A small image captioner, trained from scratch.
Model: 64-pixel images, encoder arch pvt, encoder norm rmsnorm, encoder activation swiglu, encoder patch size [4, 4], encoder depths [2, 4, 2], encoder widths [48, 96, 192], decoder width 256, decoder layers 6, decoder norm layernorm_no_bias, decoder activation star_relu.
Training: 7700 steps, batches of 256.
Data: trained on rendered landscapes of hills, water and sky, 145000 training examples, 13.6 epochs.
Rows from block 5 of the image encoder of a small image captioner, named by matrix and row number. Rows with one number belong to one neuron. Each number is 128 + 32 x the weight over its row's rms, rounded and kept within 0 to 255. All counts start at 0. Numbers have three digits each.
After each neuron's rows are labels from the 100 images, of 14848, where the neuron reaches its largest size: "strongest on" is what is common among them; "lies over" is the class under the peak. Only what is clearly more common there than usual is listed. The data: rendered landscapes of hills, water and sky.
# gate: MLP gate (encoder.blocks.5.mlp.gate.weight, 288x96), inputs 48-95
# fc1: MLP up (encoder.blocks.5.mlp.fc1.weight, 288x96), inputs 48-95
# fc2: MLP down (encoder.blocks.5.mlp.fc2.weight, 96x288, transposed), outputs 48-95

gate.182:137103128142135084108125145102104138126176162121118130123190134170143134186089088131056138119239138223107119095127167184125101122129069133148149
fc1.182:129170171131132057127185069171154137117170132129127150089122191183217178123154156128128106149118097154167140126109123136112189133075123156109138
fc2.182:107168127173133130133116168125035059129148128118154128164103103135123117109208126129128133143126097124121126172113147127117134098123163125085080
strongest on: night; purple alien crags
lies over: steep ground; water

gate.24:173178143121127134150139127156142141104089188083113145090135118130090139128185129108114103231129076119139226125156201073125146121129192110141140
fc1.24:137164074171177126128127093130135119146116163091124203126152129145129152130111129119187127038128115076141129092132128107131133139125138054085130
fc2.24:151131127174130130127109108116128130124128154099128128133127140125128129125052118109128114128132126128181129085085129127111235129128128127093217
strongest on: snowy peaks
lies over: snow

gate.50:148099237099153148092155143129137127115157186155115129179135106134082065076125124103084108193126119141126047171106109182156121149148119151145127
fc1.50:105158129134125089081130159118060127111222109110209120159049158114146100109175143119113119198140126166142155101138194130143115144095052130175143
fc2.50:113167122090101130129145141130105110108175126156138141173051119049126137140137076116105167149152109128124152118137154160165079119127114056194135
strongest on: water; green hills
lies over: water

gate.69:128128128128087241128144128128128128128128128128255128117128128128128128107144128128128128128128128128128128128042128137128128099128069128128160
fc1.69:181255128206128128128128128128128128035158128109181127128128128128252128052128128128128154148128128128116128038128128128107128128128085128128128
fc2.69:128128128128128128128128128128127127128128128128128128128127128128128128128129128128128128128128128128128128128128128128128128128128129128128128
strongest on: sunset; desert dunes; red mesas
lies over: gentle ground

gate.61:205128255123083075196172114130129129093143150145128128129130114134125073195125099151085125226129129128118123127155131130160119125137123129128144
fc1.61:137129120141127127132085110138108129171135129128129098044130129128067162134132073128128114064153127112129156133127097126128127076129127136114129
fc2.61:128127128000128128126127127128135131128128129128128128127129128128129130189059128128130129130129130127134128128125127126125128129128000128184129
strongest on: terraced slopes
lies over: gentle ground; steep ground

gate.134:155126109127104122106066086094132155133128128106135174148052133081120113161129211141132129157071120158170096168128157124098133162126129151110034
fc1.134:129124135168120116104142193131175131108105163121089151137121119075131131175121084055129137138184131128168112143151156093127144143135090101156135
fc2.134:128107136070099185135127155128174162128128102098113126130029128059139124148163140138117122143125137164140103164128157127106128097128137188215105
strongest on: red mesas; water; sunset
lies over: steep ground

gate.198:142168169128069076130128059107129155102119199111091128108133136150127138139135164085138126166128143047119147150101168130036153127152127122037173
fc1.198:130133056137133203118118170128123056136097120126133142172126102083102131124135126116154157132117059115128104126115107085139117128158228114122100
fc2.198:138127161028119127146221129138128126111173123145124137107114129128128118213130142129097141136127145131073118131169124163129034122128022137138121
strongest on: dark volcanic rock; high relief; noon
lies over: steep ground

gate.257:101131013069150195130126133133111121147116102139142106085091126124137122099118111193142148104032086129118057169170132116078063126084134128124127
fc1.257:121102125144114123071136125105078147129089115132133123145110124108101115127174202126113112141157109138157132171108128123129106121119087146134106
fc2.257:191137103120130164164148126134159105097128055135146134066080105107127063085110144161058171125125140128125112050128125153129095133096135128133127
strongest on: desert dunes; noon
lies over: gentle ground

gate.227:128131188128128128127128128128110184128128128139128141154128128128110128128075128128128099000128128128128128128128126128128128128000128128128176
fc1.227:098111128128128128128133128145128128128128128128140128128128128128128110128128128128117128062217128128128128087131073128156128232128109128155241
fc2.227:128128128127128128128129128128128127128128128128128128128128128128128128129129128128128128128128128128128128128128128128128128128128127128128128
strongest on: dark volcanic rock; terraced slopes
lies over: gentle ground

gate.205:097194128114190117107132088096129111168230089128223150078114124171133118127137163129102134127098100044126078129164158121124109136131116125064111
fc1.205:111101170071120128128129147128141106129067139169042150128157127172100182192108129117129079128174174143100098146128127090112142130139117130127190
fc2.205:128213127248128127127129128131110185128144166097166127121090128135171144058109109128128136131128117138127135082129150129129141125110176128125159
strongest on: sunset; dark volcanic rock
lies over: sky

gate.254:128052178131127127127142158128129120106137122137107114217133063126156089058124123112078128146148129127110083137128131120130079130131057110130095
fc1.254:128138122107128181178157135180137114149122078109078189118129069127064159129118103135095133120087130135128057157115121131078110162129164142112115
fc2.254:125137147119120136123179148174158118118134131113108128129125096173168129131175205112141128179153149124146130131085125116125146170097151139078128
strongest on: water; terraced slopes
lies over: water

gate.132:129155132152118115106103096126151145122126134131143128176066133057133160125159131104129111176141111131154149158124139068060202147156136146130163
fc1.132:130127119128142128100159104144114179210176051115137069107126152181180126106158210135147095094112115121139200097121123152129144122090152120126037
fc2.132:185174134126119126124139121131135123103146115133188130098090128127162127121138135125137146149125090128131175083117178120206128126119129086153127
strongest on: red mesas; snowy peaks
lies over: gentle ground

gate.256:121173132113132146136151132169163106077125128133163087129060135121146144092126112131131151163139118138180070129126168125087112131087106128136128
fc1.256:101128118124128130128128108145100128152153086139128116112144147186079125000152213223135102084102126076173092128082090139128129095127124138159136
fc2.256:127110123112128128126128128126127128128128128129128128134129128070128128131156127128128128127129129128128128136128128128129119131128126128133124
strongest on: red mesas; overcast
lies over: gentle ground

gate.37:111131137128125127129126127124148201117130172125129159044209131192135128141127122126129140137138128129123132126130135000075129137127117127179144
fc1.37:129137123164098135131126176121130111123070098137127019167211125125109147163132101127124129125186196137120128130127129129130087125128131128128125
fc2.37:127123126141127130121127129137128135129128127127127128127255128135128129126138130128129124129130135126132128129127123125124133128128190128050127
strongest on: dark volcanic rock; sunset
lies over: gentle ground

gate.285:170124123107126148073108150118186198126129128089121124176092118045139126097130130114124123174086108163191121115082147130113125117125129150174127
fc1.285:129127140092092131158131146116126067123122135129110148107129128119127139201064069051094133155192232127133127139133155129120137178111128137113168
fc2.285:113114092176118146118124124143096146136142133118128130211129132070129138110253126133147120116140129118169132198129098115088119090136167132130112
strongest on: desert dunes
lies over: gentle ground

gate.271:147165184087128128154133124153172128116129137074134098123127133132147099100129149131141127187132124107137095072118155108126174152146188125128157
fc1.271:140130134118099090127217132145191147130139168092137057127108126122126130136152132099136022118139121113131126130109132116128183131115144158144140
fc2.271:135127153058120120120207129139199175116135141129108129084127245150149171134109154103121116129147154138184129037077124135129163153115089148155173
strongest on: desert dunes; water; noon
lies over: gentle ground

gate.11:146211174105120122132131076154117130136132133160131126047138104138146182159090150135153101148130124120152133163107119101035123132099183110076128
fc1.11:134111083149125147133126127170190132151069150127100145129159118099128244126070119127165113128141140094125129122114133101112118114178172120091227
fc2.11:125117200102111116122178137148149191129138126180121142126123125144128128105136136128087106128122128128141125165139057146123124125128105132128088
strongest on: snowy peaks
lies over: gentle ground

gate.42:141215112181124113134126089144058129122134115078184093084086039094078139089149058152126149126123092125120136126184102115119080139173106112133099
fc1.42:100122119123145128098121120102174134168133165173130181147126128131207069129028148129153088097130119111170119123126105175153128110120096086150206
fc2.42:137118121163128162128097129132165140132090098130116126063158107111090128128140128129096131122136135129076128161190157115055123130131225124130102
strongest on: noon
lies over: sky

gate.191:185126179169136059185144140152190128094084136186125154119197130142173149123049074144098130160129164159069122135128127136123100122119110135135173
fc1.191:125139104142068153128130158234120111052167139113121047098143126114118134079190129126110107162146148106128128129132174122137137057110138116118145
fc2.191:126129127102129127123118127101017106128128127158132131255125128118121127148128129130130131128126121128102127136128083138142060073142122126136118
strongest on: green hills; terraced slopes
lies over: gentle ground

gate.118:092130129024124128115096129142129145127173130125130129105125087164131127130066149128128128128177131127098157128133200127073128114128125128119132
fc1.118:122129230129143132100130125158117127129223125137137128189128081125144161095066217129129128161128117128129127128130168074085124168127139092138124
fc2.118:128127128064128126127130128128144135128128128129128128128132128136128129136126127128128128128128133128129128126128127145128128128128121128128132
strongest on: water; sunset; snowy peaks
lies over: water

gate.184:130124152154133123106131043122201138133092179126069157122132158114112135140121141107122070094057116132168102131128066150034159095133134160162129
fc1.184:129071124107129127128138122115146093120128125128122130075183124142128113163124153115141127090140236084112137115145125118128106127134090105120138
fc2.184:190076042048137128159159120131138087134123101128132127034146127117126130130080141165184177116127203116095124048140131123149090152141150129104126
strongest on: terraced slopes; overcast
lies over: gentle ground

gate.280:120171079127152161147125113153143119092141126155126201078129128113125124076122081147071202157171126119081124107143128136185054109116127118157182
fc1.280:096118125158107142100135175211128173129136126142130136073152132184174194079192130131145129179155165116135176106114104118128123133071145143124164
fc2.280:141113130177126141172106091050128086115089136146130168155130133052097049182115119126129176118098128165117102174133153146128109111128130161145127
strongest on: water; noon; desert dunes
lies over: gentle ground

gate.222:128154138113066138131128133143130234072097126123140126128105128131133160133139127129153121174154126126176173120111138121052100126118133145136129
fc1.222:137142146120083129142105168109205115095123194107127137134131128119127142151140091122132173163176119184115143099125131128112134143129104066154185
fc2.222:129073119114128128124111128117122125129108134130111128143132132112128128153121120128129134122136206130122129157139118130127106129128153129130112
strongest on: red mesas
lies over: gentle ground

gate.249:115131122112128133129151107105102097124142111120142146076127125201094107162163148141204180122095036088121118126155140106171039129154118123128129
fc1.249:132056122117084141151130126128129126125105128129125055075255141168127134135100128132145124087211211106086159122042110094137144101134111125144129
fc2.249:126042104123134127126129130134130107143117103145128128088200128133113123144131165146191111081164169128128128128139041111134121137127137128125093
strongest on: fog; noon; purple alien crags
lies over: sky

gate.21:101144136125144157076133129147055128126122100140140130206096097110129125070061125149107209142165124095127107128177141098137094205141127089162091
fc1.21:145141178133126130146133126118190105110133133096132211113088138130145128201096123123114136173142135128137128124099148128096198169120052140108165
fc2.21:126216184018114129131186123128147164085130153112132129133101127141179125159136133090131127168145118137146130113128159118152166185122065147116149
strongest on: water; red mesas
lies over: water

gate.73:090096059143136131042107135126134125142117122088122079131159129200144131037165113145205085098127131123123135072122126113130078128139129128095184
fc1.73:129131154127115154133097118102144186103163154126136161114101140086126122132074124127115128154129078121128130169129138138126096046111126134148087
fc2.73:255130151146133145136106101117178125128126125125127132071129128119127140125050094131128128128139126128126128102123149124126183126128131127131139
strongest on: night; clouds; snowy peaks
lies over: sky

gate.220:113082123109176143138128173171077210182129116181077106117134128143042133110090070174112127050137165130120073123149137166171163133175129161184138
fc1.220:074125127128121140123173079103150062113150130094136163128124147157130096093152159077121110104120114114071105132140120096128111107106120111150167
fc2.220:112154109128143140159137108169146129129134129117113121125177141255147131123138127128153057111114129116160172089073106103128144100129123149046139
strongest on: purple alien crags
lies over: steep ground

gate.237:128099121127127127176152128129100128209199077132185083166128128202180128097128128130130152058128130129086126095128122134200127093128128128090127
fc1.237:128053128129129028126144095127129179129205134130128128132091202128128144218100144128131127127135128143129128129128179122121130136128163128149123
fc2.237:128128128151128128102128128134128135128128128128128128147130128140128128119131128128128089128129102128236192126072127125128131128128128128128133
strongest on: night
lies over: sky

gate.123:128128128128128128143128128117130153183189165128128073128214087116165128128055128139128128116128128128128111100128128128153128128111128161062255
fc1.123:128128104101128153128140128128128128243128128128128128197128128157128128062128128131128128098128128128128190128093128128128128128146128128128128
fc2.123:128128128128128128128128128128128127128128128128128128128128128128128128128129128128128128128128128128128128128128106128128128128128128128126128
strongest on: dark volcanic rock; overcast
lies over: sky

gate.53:094160137135140117107099164182120114091158140122136079126118104160113097127135115128146082155100097118128131159208131105129130137128118115163140
fc1.53:116116244106125135153180128107122119131184144136137129131153142147040118127157174110082127172112120068125114109077128144136142132158149183130137
fc2.53:124220158163131183126098108140146143109083156126114133130148123168137097125066096100124117141134136108133136187195132137110162142124079129026191
strongest on: noon; snowy peaks
lies over: snow

gate.20:096127095093131129127128207137109138169123210102161049188128089176091128115134121082143098164123096114200086128101125116132143131146187122135112
fc1.20:143154139120165107173141039129144110114084118172129149079116110168127055133089116146149117082131152104025130192137128132128122078129136124110116
fc2.20:135097161127131130130128144209225210128109128129114128069129128132131128140128209128132106128127146137149116129128129115085173169127130207128128
strongest on: clouds; overcast
lies over: sky

gate.97:163143188103123243161139064118167118140118131145063118000128169131128117190126141124119086129086133101127138159129050132093165118120179131112127
fc1.97:130146123192161128133119133139103110147083128145129196195144101121088134130106110149130165049155124141100110089124159122194146142175136080142131
fc2.97:147163144200139124132037114102144134125120166140129121123128142124164127070079086127126128127187108128131130115119197064111180142128141130091254
strongest on: green hills; land: snowy peaks
lies over: gentle ground

gate.89:112124124128151077125113152191129128157129129128121107134166131192129078081196136125139100080114150082132159130175120192091088126129160128128126
fc1.89:129082198107054131126129116120139128128049157205055128110125139142147127132095131069118128085129145134128129120140128129211225123136121166140146
fc2.89:136112204126126127116149133130136124127149126144128123120126127124128128138132154128128126140128128131132128129034127127128126118123155129177120
strongest on: noon; purple alien crags
lies over: sky

gate.213:119121076122196082067125139101074128177127141104127140140074154133133125129113084133098129072085117142175097128121160129134108134170126133142135
fc1.213:140117170131115053089128129120187194128201173137128200165139115124128151132051129129166114160130125137143126128089113127118125128130116124106114
fc2.213:139128109199136132142110127126118083128127125055124134101155068110104138155212123136124137121130130131056128121166128080109117141128222113130111
strongest on: fog; sunset
lies over: sky

gate.124:088139172114110085071165128132222129198146182133144181124075135172181136150103141128144134129061159087144124123128139134095085128143153123116136
fc1.124:162082173055105090145158127136127178107132128185132123123146148122128102133108187144138124169129140175130106131134118179153127054055130124148130
fc2.124:125133126129134190129107129138141113127092093114115114043125126133130112130153127127131133120116136126075120135172166107084135173129186130113127
strongest on: purple alien crags
lies over: sky

gate.218:127111116186101132127126132063184162122102169129051129165136142113128148221134112076120124127138164145140126146102125147078148150122096164129140
fc1.218:131146106108128133140141144162114116127184101065179129126024130028128085111127172129128145134119059179131125084167211128141103128116126039154122
fc2.218:122129130132132109121145128158075130128141117175133131137159125166129119062105128128085127119131090136104140056128127142184132129122076084144135
strongest on: red mesas
lies over: steep ground

gate.104:128133191137134128111115129053163255151112140162159154132099138134147205114101126128134131175135124145223124128121121126102147179095070153122105
fc1.104:144128155151154108063128118090214142101102050140135131125087127092135133123129134128132141129004092136127129085121108076150128129116169076117042
fc2.104:128128128135128129129177128144185121128128125101128128116132128150127128140134136128128127128126127128125128112156121121128127129128039128123122
strongest on: sunset; clouds
lies over: sky

gate.145:168088160129134126101102125095138160131125106171154124103054151137129073072102199173100123126095101131093119122107154118120141106050137166173070
fc1.145:145106128128094176188129139199089130092131125088029130101154112127113134112141118173115136136096147142128096111181109202067107093131114133117129
fc2.145:124131214099069153121128154063163138128056128177128117127101204150146118144090130092128161129114109163131103137104128158118163177107159177098162
strongest on: sunset; sun or moon in view; purple alien crags
lies over: sky

gate.252:118124165122129108124130030120104130140140155183134104153158133171178100108128103132122142097172184130116134091133136170152113082121068137148161
fc1.252:131157130202125128124044116093127128128125131143127080147116134087147152115132133137135153126104114177160198075128112114082153113107092112097152
fc2.252:116129124098120120129157199128130074139098085153125128104130109130115117178180146143130161063115200128085110136147123157128080173138140127112093
strongest on: night; snowy peaks
lies over: sky